Rows from block 2 of a small model that predicts nearness at each pixel, named by matrix and row number. Rows with one number belong to one neuron. Each number is 50 + 10 x the weight over its row's rms, rounded and kept within 0 to 99. All counts start at 0.
Before each neuron's rows are labels from the 100 images, of 14848, where the neuron reaches its highest value: "responds to" is what is common among them. Only what is clearly more common there than usual is listed. The data: rendered scenes of coloured solids on a plain floor. In brackets: how many of the 100.
# fc1: MLP up (model.blocks.2.mlp.fc1.weight, 160x80), inputs 0-79
# fc2: MLP down (model.blocks.2.mlp.fc2.weight, 80x160, transposed), outputs 0-79

responds to: grey object (65); its colour: grey (34); wedge (29)
fc1.133:36 48 56 51 57 41 49 67 45 35 51 32 44 63 31 52 48 51 58 53 29 44 31 60 47 50 54 66 52 26 42 55 58 45 46 46 46 51 46 64 54 49 45 57 54 38 51 43 41 46 40 55 59 52 54 56 53 50 68 61 60 48 31 41 52 51 44 50 55 41 59 66 56 40 51 39 63 54 81 71
fc2.133:69 55 47 52 43 48 52 34 65 61 43 44 50 45 59 64 59 61 62 42 64 41 70 46 65 44 33 37 47 67 62 47 44 42 44 41 54 43 49 43 34 39 51 43 55 48 63 49 54 27 58 54 52 54 41 56 46 54 34 41 68 55 58 57 57 45 44 48 49 64 41 38 39 63 55 62 33 30 51 54

responds to: white object (55); its colour: white (31)
fc1.65:61 42 39 55 44 57 65 55 56 51 40 55 54 47 49 61 50 63 50 39 44 53 56 71 48 36 29 57 51 49 30 61 42 42 58 58 29 43 39 54 62 56 51 37 46 68 51 43 49 42 66 53 56 34 53 48 81 49 46 39 49 50 45 37 45 46 54 62 43 56 47 40 41 39 38 30 61 37 49 48
fc2.65:46 40 73 48 39 58 47 51 42 61 60 47 56 42 67 63 35 64 25 55 54 36 43 47 60 43 52 48 52 30 58 70 56 54 55 59 52 56 58 49 57 37 42 54 47 40 47 54 51 42 34 47 49 52 47 44 48 43 46 47 62 53 65 40 58 41 48 31 38 64 73 47 48 49 57 51 36 41 41 72

responds to: count: five (44)
fc1.129:44 46 47 47 58 41 61 41 41 65 51 50 54 65 57 68 67 54 46 49 72 48 53 52 62 56 42 39 53 44 47 53 50 43 38 62 45 30 38 24 41 50 50 42 49 58 37 48 54 68 37 50 52 37 26 49 50 31 60 63 39 65 51 37 38 50 56 38 48 54 47 44 64 42 46 55 65 43 52 42
fc2.129:49 49 44 58 53 64 56 69 55 48 16 67 47 33 49 54 60 47 59 55 51 42 53 40 56 48 51 53 55 45 55 66 55 44 71 45 58 46 55 44 45 56 50 53 41 61 37 38 59 61 50 42 33 29 43 39 54 69 44 48 59 45 49 67 43 56 49 33 52 48 64 58 56 60 54 31 42 64 55 49

responds to: grey object (50)
fc1.85:62 45 47 48 44 44 44 58 40 64 48 59 55 55 47 63 45 48 59 33 61 46 65 59 46 44 49 65 44 52 45 61 52 45 38 49 53 37 47 54 59 50 47 37 48 56 52 51 47 77 43 45 31 37 63 60 61 46 60 39 37 37 40 58 49 44 56 54 32 35 62 60 50 51 28 76 64 54 55 64
fc2.85:38 43 51 62 39 60 40 43 66 31 33 41 49 54 61 53 34 43 37 55 36 45 54 38 25 62 70 32 45 55 49 58 55 57 47 54 48 55 49 54 48 35 60 61 61 48 52 64 39 46 55 59 72 42 54 37 45 48 41 71 46 67 49 43 57 52 53 58 56 59 50 57 33 42 49 42 52 53 63 47

responds to: light from behind the scene (92)
fc1.99:70 44 52 39 36 51 58 69 49 41 36 35 69 58 53 63 55 47 56 56 63 29 55 61 47 49 54 59 44 56 61 46 45 38 40 53 43 70 54 64 74 38 58 52 46 31 64 49 60 54 60 59 51 60 55 35 38 48 49 48 54 47 35 45 47 53 53 50 45 39 51 48 50 48 53 48 44 43 20 54
fc2.99:59 59 44 65 55 54 52 46 53 48 58 58 56 39 35 42 28 59 48 37 48 59 59 45 50 54 30 40 48 52 39 57 67 45 52 52 53 56 46 40 36 37 56 55 52 61 58 62 30 52 55 33 68 66 43 40 69 54 62 55 49 50 54 59 54 54 33 65 30 74 51 53 41 57 46 61 49 42 44 62

responds to: grey object (65); its colour: grey (31)
fc1.93:45 36 47 31 51 49 59 50 30 45 74 44 54 68 54 55 65 60 45 46 38 40 42 43 54 44 41 49 55 37 40 49 49 37 42 60 45 44 45 52 62 42 61 37 45 51 59 22 57 58 48 50 40 43 68 56 55 71 59 56 45 49 33 38 63 50 57 42 56 46 64 55 48 57 53 50 46 27 43 56
fc2.93:51 38 55 46 43 37 47 51 51 52 40 62 40 36 38 58 37 54 52 37 60 61 50 60 42 50 57 60 34 59 68 49 54 50 35 50 38 55 57 69 49 56 48 70 60 62 71 56 34 43 46 66 67 47 36 42 47 44 52 38 42 44 39 33 43 61 36 54 64 51 48 49 38 46 40 71 48 40 65 52

responds to: count: five (43)
fc1.57:46 43 48 48 52 53 38 43 55 44 51 51 50 41 46 60 74 49 51 37 63 35 49 76 54 34 40 56 51 54 53 52 55 54 45 39 39 50 64 71 50 47 58 61 46 58 54 72 58 47 43 47 44 54 60 61 42 60 53 37 50 61 57 43 37 24 49 69 39 47 57 49 66 30 41 56 42 38 64 50
fc2.57:63 50 57 56 56 50 58 57 51 53 51 55 44 51 63 56 35 57 49 49 52 60 53 36 52 57 57 43 61 36 42 52 63 60 49 68 57 48 36 56 46 60 42 49 45 53 57 36 54 67 41 41 63 67 58 43 44 39 37 43 61 46 35 72 57 55 45 58 66 71 42 65 42 53 66 49 57 79 50 63

responds to: grey object (63); white object (46); its colour: grey (38); hexagonal prism (29)
fc1.13:60 40 71 41 39 38 49 44 46 48 47 38 55 43 33 54 54 59 52 47 50 52 45 40 56 45 48 71 56 50 48 53 51 48 45 49 54 49 55 59 35 52 51 39 33 64 42 45 49 48 41 59 47 22 44 57 76 48 55 55 53 61 52 41 58 60 41 47 28 27 42 70 65 49 39 50 71 43 49 48
fc2.13:41 44 30 59 56 35 47 35 47 44 43 36 62 39 65 51 58 46 59 64 44 64 47 66 52 60 62 44 52 42 53 68 66 42 67 51 54 45 56 45 37 46 43 43 52 50 75 53 50 53 66 48 55 64 50 51 63 63 42 57 41 63 63 48 53 68 48 57 48 48 56 45 45 71 66 48 62 64 49 48

responds to: light from the right (59)
fc1.6:64 45 62 55 68 58 49 46 55 48 70 51 43 41 52 56 45 46 56 36 63 48 53 49 52 51 54 43 58 48 56 32 48 33 43 41 44 51 47 73 56 42 65 58 55 80 53 59 45 29 64 38 56 36 52 54 58 47 52 55 60 29 50 37 46 45 48 44 37 39 39 36 55 42 40 32 52 59 38 52
fc2.6:47 46 43 49 65 58 72 68 44 49 26 49 23 47 39 57 62 56 62 42 62 38 58 51 67 61 43 60 45 48 53 35 65 54 45 46 57 64 45 47 32 56 62 45 56 43 59 51 52 55 33 38 48 42 62 47 31 45 38 52 35 59 47 56 52 44 45 67 44 58 60 37 53 44 50 48 54 43 52 43

responds to: white object (72); count: five (45); cog (29)
fc1.44:69 58 55 58 54 43 62 39 46 68 53 62 44 54 54 53 36 56 52 43 54 50 52 63 32 42 83 65 41 42 46 59 59 53 44 49 35 69 66 52 25 53 42 48 63 66 55 49 51 63 54 50 47 39 52 37 52 61 36 61 52 46 42 68 47 60 56 51 55 51 49 37 42 54 57 56 44 39 48 44
fc2.44:44 36 49 31 26 46 48 53 57 43 57 34 60 68 55 59 57 32 39 60 53 57 50 65 60 50 35 38 66 61 41 35 43 52 54 61 59 51 44 43 59 61 53 47 22 48 60 59 42 51 50 48 49 50 55 62 60 55 66 48 51 40 38 32 52 55 52 61 52 35 53 55 40 52 57 46 67 45 43 40

responds to: light from the right (59)
fc1.138:27 37 58 52 55 63 56 60 49 44 53 39 38 50 69 34 52 48 49 42 49 52 51 47 37 54 51 52 31 67 39 44 52 54 34 51 41 35 56 36 45 59 51 50 46 65 39 54 66 47 46 56 66 36 62 55 60 60 41 51 31 48 36 50 49 50 46 45 43 44 37 48 65 47 67 63 46 25 57 39
fc2.138:51 41 46 57 49 66 61 49 35 49 62 74 63 45 56 37 46 41 57 49 48 78 61 52 35 34 52 44 55 37 59 49 39 41 45 46 37 43 60 39 50 37 58 44 60 46 50 53 56 29 43 56 59 49 68 47 55 65 55 32 43 43 64 58 50 52 46 61 37 54 47 60 69 35 43 66 48 48 44 50

responds to: light from the right (52)
fc1.135:42 47 46 62 64 64 50 57 57 55 62 51 45 64 43 47 37 37 58 62 67 43 30 64 51 44 47 33 62 60 47 40 48 44 51 51 49 45 37 58 64 40 53 61 65 52 28 39 35 36 60 41 45 52 33 48 58 71 60 66 48 55 47 56 55 48 38 48 51 59 43 54 37 52 50 32 48 39 63 43
fc2.135:48 55 29 54 54 62 51 37 36 40 48 50 33 53 45 46 65 62 54 46 37 50 55 61 60 59 46 64 31 47 41 56 47 57 48 54 52 52 52 52 29 51 67 36 59 35 21 44 53 49 56 62 41 52 61 50 73 52 53 71 52 39 56 43 41 51 38 50 56 43 39 56 41 49 34 56 64 42 42 54

responds to: white object (65)
fc1.140:73 46 39 48 53 38 57 80 44 37 45 66 48 54 36 60 30 43 45 48 54 58 28 58 46 49 34 41 39 48 50 62 59 42 48 46 61 36 53 48 42 48 70 47 38 35 44 55 48 37 55 40 52 37 53 37 61 49 46 49 65 40 55 61 60 61 52 56 53 42 54 44 38 64 59 53 57 51 46 37
fc2.140:39 51 47 51 65 75 45 28 54 58 52 52 64 41 60 49 55 52 66 67 33 67 60 48 57 45 44 35 52 60 54 42 67 72 60 55 53 57 52 46 48 64 31 54 50 45 43 57 60 38 49 52 36 55 58 46 36 55 43 49 54 55 52 49 59 41 48 50 56 58 43 66 56 32 53 49 50 68 35 67

responds to: white object (52); its colour: white (25)
fc1.88:54 47 45 47 56 38 56 42 53 53 58 47 56 59 62 62 55 69 45 72 43 43 48 59 52 55 67 53 37 57 56 31 59 39 37 54 50 44 45 64 62 46 56 55 40 53 51 53 46 37 61 31 44 55 49 45 58 47 56 72 42 43 43 50 70 51 49 48 33 32 70 60 56 44 44 47 29 74 55 46
fc2.88:50 43 55 50 35 61 50 40 36 43 54 63 43 56 54 49 48 66 55 17 50 65 55 61 54 39 58 48 54 45 63 45 38 52 30 61 44 48 52 36 59 51 46 49 40 50 53 51 73 58 41 50 48 26 65 51 54 44 54 44 48 42 53 61 45 46 51 70 65 60 53 59 44 33 54 72 65 44 49 44

responds to: light from the right (85)
fc1.117:50 65 42 45 61 60 52 55 55 62 47 61 35 61 37 48 68 47 58 55 65 61 43 52 53 49 31 54 63 42 31 39 36 39 41 41 50 46 70 63 51 45 45 53 39 35 47 52 36 44 50 46 57 58 78 36 55 47 43 58 40 64 54 39 58 38 43 46 40 40 31 41 47 60 57 52 40 44 54 43
fc2.117:71 50 54 56 37 52 50 66 30 46 65 41 70 55 42 56 51 33 66 33 48 62 48 37 53 53 35 55 32 47 47 31 61 52 44 57 50 45 52 47 51 45 50 35 59 43 33 40 52 60 61 46 37 49 44 46 49 64 67 42 71 60 55 52 52 59 55 44 42 44 43 45 57 68 44 63 53 40 60 47

responds to: count: five (42)
fc1.103:58 57 76 47 51 53 62 54 55 56 61 40 70 67 54 73 67 54 57 41 44 36 44 50 52 34 56 43 38 33 53 39 57 41 40 46 39 33 40 54 53 46 51 51 43 45 50 55 53 62 70 58 65 51 49 51 49 30 49 36 58 45 45 40 36 55 48 32 47 49 60 62 47 51 57 51 62 56 32 48
fc2.103:45 56 44 58 67 59 57 60 51 51 34 55 50 47 36 57 51 69 46 37 60 54 47 69 52 55 45 63 61 55 48 58 57 51 45 48 31 70 50 49 61 60 33 52 37 47 42 51 58 64 27 58 29 41 57 40 54 56 28 47 59 63 51 64 38 65 66 43 49 51 51 58 47 52 52 42 55 68 54 47

responds to: grey object (65); its colour: grey (27)
fc1.106:50 35 54 62 62 60 48 59 49 56 51 50 50 55 48 59 54 58 57 42 39 44 37 55 48 66 54 65 43 59 64 47 59 50 57 48 57 58 49 66 51 21 50 46 64 58 44 53 40 53 47 53 72 30 58 42 56 26 39 66 42 27 50 47 45 65 52 44 26 61 60 57 62 49 59 47 50 54 42 55
fc2.106:62 42 31 34 29 50 55 54 54 73 54 41 64 52 50 66 48 40 25 58 35 51 62 67 57 39 34 51 38 57 43 45 50 42 39 57 41 60 41 52 60 56 53 55 64 48 49 37 43 57 50 45 28 43 57 49 34 61 56 36 57 44 47 42 38 49 49 58 52 40 61 47 39 55 46 47 65 50 39 47

responds to: white object (48)
fc1.2:52 70 50 55 53 28 43 58 65 50 68 31 54 51 44 42 53 48 37 51 43 41 42 44 60 39 37 48 37 39 44 48 54 52 53 51 63 35 66 56 44 67 48 40 57 50 57 64 49 38 62 54 55 36 71 51 47 60 66 36 46 45 33 51 47 36 43 56 36 64 69 35 49 46 53 52 37 48 50 47
fc2.2:69 46 52 43 46 65 50 47 67 37 50 65 34 44 65 54 42 51 42 61 53 47 54 52 34 44 81 60 43 63 48 53 35 55 50 58 58 59 21 57 47 42 51 63 49 56 46 39 41 34 31 57 49 46 28 71 63 48 47 55 59 59 54 46 57 43 51 49 46 50 43 56 48 56 59 54 42 55 43 50